From a checkpoint of a small image flow-matching model: trained on single printed letters, digits and signs in grey, bent and noisy.
Rows from block 4 of a small image flow-matching model, named by matrix and row number. Rows with one number within an expert belong to one neuron, the router's apart. Each number is 128 + 24 x the weight over its row's rms, rounded and kept within 0 to 255. All counts start at 0. Numbers have three digits each.
Before each expert's rows are labels from the 100 images, of 14848 (inputs lightly noised), where the router gives the expert most weight on average: "colour at peak" is the nearest of a few named colours to the mean colour under the peak; "strongest on" is what is common among them. Only what is clearly more common there than usual is listed. The data: single printed letters, digits and signs in grey, bent and noisy. In brackets: how many of the 100, against the usual share in percent.
# router: slot weights (model.blocks.4.mlp.router.weight, 16x384, trained with AdamW), inputs 0-191
# up: expert up (model.blocks.4.mlp.up, 8x384x384), inputs 0-191
# down: expert down (model.blocks.4.mlp.down, 8x384x384, transposed), outputs 0-191

# expert 5
colour at peak: grey (88 vs 17)
strongest on: the character @ (34 vs 1.3)
router.10:127104076094129139093143127153155137132102080117134134154167148100163130119135137104129154174101149067152153148128112148158073101162108130073122100149085111165145142128151128144129129116120097129078104064117103145119111136106131111189085127122092140138141129130098137149127099114103129161107109159129150154097160125089159160178116099129132133142113135137135122100100107111149097133139142126151135085121151121143164093123101121143132128142099143134146156134126112143164145105105112116125148117140178128165145118133100103158111131138149133101127143139136127172092142133085123103
router.11:104085156130091090134153163123145125122124123158174119090134136107122134152170121120135104169123122139120118113108116097115158124117138110107127126095122106158111153110136156140115135126124112139155131123142095083132130132114129110132077120109133133140129172124105145173119119117090127096130109125133078102102116136122139121071157136137121105154087163117150112133173115108150120130091145132172084155126164142137103105099136080137097085131115167154174131128121123137112101160103168085146142139122164127166142108158122143121151151113122144117155136154163112149115107134060120128
up.8:144148117127157096137123103182130169087082096175120150149160081128078134120153129144167145144116121127097115095096153117137155120142145131146130085094081143125102114126136102147080123121132086137121121117133134112164109136149161109135129102107155126171162157170154128128153150117180133159127134126107171150102130144118116121121105132136110109111190142130121121087141097085129098091121121101110091136120186140118118136102119105155117083143117139126113124093143122147127138115110144118134095158084148160154154160150125095158119127120113136140103135120174109119136085123141163165
down.8:133132112124123108176129122169082114114125153155101133122138135110121115122113155140139122148167175154128138146115132150134114139109110175164120100121116057151126169135100097070133132139129122131118180130141146086138125121140165124128137084167132143143148124139104160138195157086160122144079137143180119090116104181121178117093162144193108134123111127133138109139147095103122134160153150129117146127129170140139146070123116141121158156133106115099144102131138157141143159101111127115095140112136122130119129139130167126120114155160113142113163133141157092126171093138149159137
up.9:169146164155141140114153155119161134127109118123132130105122118142095127113147180138126109144126152122137150156149116123134101139137086073177119109090170097118123079103174142163137114183106098088150115128123125096131107144157143123125101106093118132109119159152123125150144119137109155142132121129110139142105140132189077116114223140138099133137092147119134108170132141129131140108096120095127115172141136117120128140102115109141151091141146083147109145131092171132132158109128154155129139122112117147154136146145134124075129148151068151109186086101115157145161116112115126143
down.9:129160150139145161129130085132037103109152144135117110082144130166129124159139101096128114127112114099146151132154143126103143106159135159085131086161136113120106127165093111079162123129111095157136106111146133139142148125136141107159134151127145145085128141112130118098141096072089133111136144110112174152118170112111124137150110193094139120173143077162133144148148128131144118171150129148129141093096155110111146077174121125126120121149103172147132166118086160123148105128163106122095151131135135102125117085148103130138149100150118138112051132115116154117102141116155105073
up.10:124131129131141135124164137164086109115070114137102121141129150135157161123130104151141127115155149166098102144105120143143139133163081110153129145084200146102175155122146147131125117081117133107118091152108200122159144139111149099126088152135147121123145137143131121218122123112134117144127173173144102105133123087158153172119143105102154117090161144099096097094121095112132140148127157089120158132114140161103138129102143128117127136133177133105090140140155190119150167088134137132140096123119138124098096151185119115102086127125131127131145164122170104118155179118117130151
down.10:128161166067086115135130134142083140110127131140141182097156116131128101151122155148119119082148105136133136120156134140156116153182107121168127099095164152115093115150152129132104144127147089126146168144157092136116128134136133157103126123130148135112138119120120134098075124134130154116149090177127156153117116108131179192129116161116122122091110098119087120112116130147131148145108110132150177115151152164118129132156135112119135068115143119113094156094187106145124108171141132137144116176086144116105150162167130115152146138148133094132123160104165138138112128105140163112

# expert 4
colour at peak: black (100 vs 50)
strongest on: the character - (62 vs 1.3)
router.8:141126109121127114132119127138153105139095153097097135145123158153131154145197151108137119088118154118120121100133106098151115122130140161140139136118171137097166141125167118132155135125110094110125114133113124122155194103117140114137088130117115159091139125118091128131167171142161121142080091142138117155163169102129135146117115174135143133116142121104123122140120130133107142143175138114122096106083111183147092079102125119131144124167087112142136168158134122122140146154115079150117173142120121113134117103143158114138113098154169102118119145160149142163149151098115120182
router.9:124157154132084122090125124090100095155143113146118125070145113110152132122101143130150103157094111144140104153109110137164089164133103089102146133131139153156102112125098131139153119125147101107138124159155123160111096137139154122089116133125155139135110144088151155138159108125109181121142161127120137126108097152159097084108144141121091108108087072132141099149119129167136114112123100151143128138151127120167118118141115075098128071159125152117137074138113137079105107161137185127138174108134127100110159156132126159128135141110131123111119132160136104145180138142163135134
up.8:133073122131102138149114122130140118127156130126126119130132145132106165141103157140139106169146156138145095092146160109133136129138119134140176136116130071153192141114106137049134184117089119093120117153110163112132195141072086139164108129155126179142132130112132091145086115111124117132120134130128146106114132169149111177100119154134147137133119148136115066117125091114103142115118170147160156096123160140125136135111130158131130169104146119176144094105143122141094216124139123166148143107115149112134154113139109137107134109177129157146172124165134104145156143171127125125
down.8:147162170153075089141136091151136102107124120147133127133161110137137081127133151146131085112157125165095182127134116150145097108159146140127141114116118108090116151106149148130134102122136141151128164109119130118128105137133156137136154094101123136152122124138146135128086135115139121119133142103090158136134144128118096179118144141095128165162139116127165132090132059136143132076133107186095092134119086134178143157132131145164127117157159107082103124138120123150139137118130131112102123103140119149128151167144162082080095138147115104156104188141130125122108160089088113153
up.9:125106160109131119123050142146150143119157126122070129108144106130136073079126130150127189093129147168141122133111145146118134135109154115135122100110137144107115144126139111110144156093154139119123135135099090121150128115125098168151115096114122137192113128131124114166137149112125134090105151132082143180105140157134170151168137117133174116074154132146078132139113156100145125148112100136114122137133120069120141132124125130121164145101158103142145167094160098136114131102146129089132156124119125140137129116096174173115161125126176097140105112134162148133156147127096100112
down.9:111187123171102119111119106116159125144125137157128099112119192116127158123132136129129117125121162100075131132167149099147159144134099137180127168130106132170142094184114136148132148103108090098126107173081078080162172111163100128125128168090128138146143116140117159122110094134152123139095116125156142134151157146113125134145174154153073128103126138107145109148144121137147134179129138133133147141156121129125135122156122121092114128134127161165108120127164116107125099097132137103138102068182122126155138117161106116108147107122111132141150075137118139130142086159137102127
up.10:100129092130075128072072187135145143143103102083135106125158135140148094131104129143129118114114168137124105134131122080131093122170091128108144160133120120108125133118125131146147158099155098108150114109111128132110120147155139112132133122128112170130153133140150150127167161146169139174161118119120112178098103115123110123127127129141099102151095163091143157084161156122111078111141152092150134126076141165139141099108139096118151109124104129143158101126101151140153111112119091126081151096136157081149143100130118092087079125144130141137180079126162152077108137064088139125
down.10:134159157087122119152100166138104091138121100126122135139173136182135183143134134085119095110152125148180149092100116140132122167173125132080181167106159108133086129183121109082172127151148125154116128147132103139116106144146116092104107145123144101116118115134111144129173144084110130115139132141139147162118172107187109133145154155116137098130155105126126156092129145122069120086121149112124093183111128157128144138118110119165164121122120085100153122140134153110113093118134138099140180155115124134128144034143153160114101090147121132130143130125164116154093153119152106085

# expert 3
colour at peak: grey (89 vs 17)
strongest on: capital (65 vs 35.6)
router.6:111157083137132121102148133122126126119181132144136149113146118125126133123094148162140143110099157120104132158129135154115105101140132130122106129140089129114142104166107091139095162137121168108099120167140142143086125130116139128121167177139142095134165080119170105147120140145141101174109160086154174150128116130130145129149117090122149131131135107128123174123127113146155120138142141150107157086137094113095135126162088175090137163132123110105146113117148099077129113105109085090105105134172129118111107126125096150161079113114125108158096126137133140076137156133184127107
router.7:133178089177153161146084129110124146139161172134064148131174126126182107105122115124129102108138141120162095108134147144143122178137096121148128098174126160078127134122098091111121116098140128098096107155121178177117158141143122157094172111145172095128120113173135127096130166123139129132142128125138135148128111109123127151177108122142154140109127082152146134112121161112163147085135102133114148093128106108116145100146110152121149124136104128123130097135155110142145101142141105137117138145138114105120111123095106135150133104132169112149120177137128158098121168099128097200
up.8:102143130108114121158144153108133148111143154138137129123094142084096158102171148094121144101134167142163137104085118075121143116112102117162147151132152138152065115154146127127129119158127114122102059093162125177132135128109137127191151184118090141061115144131122110101136128124130144128098120158117104132122155146096134122105168164104125139084120112127123151122108123127148103136121069172080128152099146123119123109119132108127120128124130121129161132145078118143121090087139114112106180139144101092189134128140108143147122090179084138094138093118149105128131188122169127088
down.8:115082153123136118155164099105105141123164105167105110114099137117131110131124136156129108094107178095135123132066095154123083158130146165092099116135154149136144059041131110088141103093098141126120167178139108155118151132090115116119110116146121160111128123122128133136125086100143074149117115151114141140131147138109134136131092104107127134104099125125161130158135109109107110106108155107097134126159180116124127107157129123112118139152147132109157103117147101110111120141111131117104173088131106139130142176123122133132108117079115125085102144102151129127132159129119137127
up.9:142139137130106142130138130106101102138153118114131154131117113140128126069116158120120108096114151110099152121135121108143150105128113141140120152100115133121117125186126155106105152092139117143135177148137117111113159136171146112109150144134113189143113148112119143194128128089146105116111082113152113130072120091116180163108097130162140167151104151158125111115084101112127105135094148141137150149140134127151123121126143128115122131118050172123164140140105133160126087136112135090103142179126152179121154094081154128166148139121149138126138127161069126138118125117109139120
down.9:129152157125080167126125211192079150123126118073134101133104115124147146167131113061136092147089108154126109125115128121141131123109145118158123135146131125085132151104114122136170137124125116128129141108134106113120108129154130150106154128146110130176123133111131163137155096076158133134141162112117129109135119114142169126123112128081174120142129088134136158129143123146160141115092116103162180151133161112124114122140132110121095115139137156126105126129124146153123108149125120149149131111155134089133171125106128118142155100134148139124087106116132120098143102133137136146
up.10:114087105133148127175115119138094157119149105124107136165102157117124125097083139106108160103116203138148128117123103143136157142135154078117159107114124125107125123162145117063140122141136144191114138131159071099111129125115136115137142129128144165099140131142133146119101110112114123170157154152120122101126159111086168123194125136136182109164169121160093126092136156117116128125118101124115156157168147135124141106147121120167139089168082086141128107138106182108133118159127105146174104146188121164138094140128151134162132122065114163110131127121089141150089095148159108132
down.10:128139104109094155108137150121142080115123108094163171117104108158181079085136089135122117098109118148120145140097137114133142123142148096134134167172086138085149122097130132091166100147097129120120139129129168126109068125119146156147170125110147136136147127121113117129054114123159107108109094120165100106130095173119082133102145120157148130108164158114135125142158112138138112154105184123184097118182110126129123147125133134143159122116128172127110105119096150123175138151145133144136104118121119105092187128102091120134113094138137138153095154162128122122124123115159095144

# expert 2
colour at peak: white (100 vs 33.1)
strongest on: dark on light (100 vs 39.8); the character - (68 vs 1.3)
router.4:155121127135096150102151111095078125135152144180159135085160133115154133138122101162101150134124135128142184124159148121073140111145100103131103161143080101151099158130097082112138133134146107138170117132105138115086100132111130107112134157108155130133129146071109134147102098128130115156147169089147124119112092152152148127144128101131122145126093109152152106091119130138163170137132136133128165098161172078154111145158171147118139106081139128134118097130145112114122151127139179097142089116163129138156119134115109158152093165119142115107132143124141082078117122159140101134
router.5:144108154120110085081138140111100169079130158117101138134158151144112118131171129085100131121142104118114106119108120114135114072101145126134129161090110140105152140152161126156141141130137130096108144146134103113166145134120132136122121169126098123113132113114140129180151130148147084085092111086101102101124122140120159124108112100131112141141153173106110097119172106113129145169123150134115109128106123155110120143082159172160121088158143118149167150106192110127139106101173158100140102127124168121160136126160171130131145128111114122144094148141149123170145146109158105156
up.8:138122161186121115109074113168132120124123142133152128154116131102135102143164153165145098086116168089114155123192145167126174114127088134111147145111130129146103116141144129149171126110165103189161108130143151116116164102121091109165113109121110151077143137124149142175083133105148165100123159113079153110125142124132098152100108130175163155117127128135163127154164083121117129152108102116107101162158116097068121107150155105155091156123121117127130126150100114097126139168155124135114126150125141124091139158164133162114126133168122150115113149139155146084140127121114150146
down.8:121117170093145124148161133167158133133128134087122140139103144132134128148134120151134109125111097130130131110161136117116103129093125117138137138126133131114137127137138143148162119091167125180120152145124079137086100131102111135153115102126156111113142128139149110072102105155147183151141108176132136113136091151163175169106139135210123080104111146113104151131098027146108149102139164110192119112143144116134122133128145116102145074146132117099163159133116118120130145128123141120114126137165124152108088165174146137145122115156104097137151123151159118109120138127120140138
up.9:121120128078115141102152122136156136113151113102164150110088129171148157085120122107124126171079130135148147140137129107106102104132101128141136160142125091116139130164118133140157091077139133134147179133125083123091118093135102116137094144129112089143113141094096107129146086178125156137148147108148108145156123124129105123114111141112116136153109136163127099142150094142153134115074161131154157086116107122089165117150114166115106097106156134140144098129117104167087143160138149141128144154150132135125133121089160115116149115167135116150124091084053099125109141162119093131
down.9:118118130162132154147084131113196117133150140104127148107166137115102131099125088127128188078157101130159122155120121171153122142115159152138131057102141105128129144123119133091111120116153148140113071143093135118177109128151147155124106120174143104202138122114130116119124153130123122121146107123135125143091150103148157109116152101134081142139106166107131113136162112108136152125146096126107146136132067153125163148106123118173094132143141115102140112120130116134119137137111147071108095108128130094111116120081192132117107122157108109155104147112061113071117153086103108123
up.10:152125155078117148159139122155137122148151151078160144064090111139137122106198123120153115146133090104141131102133128138112117140163127164152115163110133155145187115157126144137134104134122164114112196114125141145135138133138116082066103085091140105156154139139135140090124082120099154106091144115126091099119149175126124131155110163115148119128123139038099141109128105125112157141119113159109186123127099138143110150104128145152089145104138164110096170125149196112127092132136102129177149155116152141116151127115150135159090158115094116105120136102153141140124150098155162133
down.10:135121131103140152142128110149130103154133158193139122093138119147168085131138145137137137148148153140162173147135115133116155112133120115119131159068106116131090141086130124123084145091109121081146155115119079091152146145088161117147131134085110150123130132112119081160116144162117115148131144065094167113133113131075158164143132150094119106113177185143127159131162114135112102163081126149189191142132119198140121102148127093133106119187119075124136114127147098121128114132121123114109141144095150108138158125161165142127111112106136160122137118118163114167122078147123175133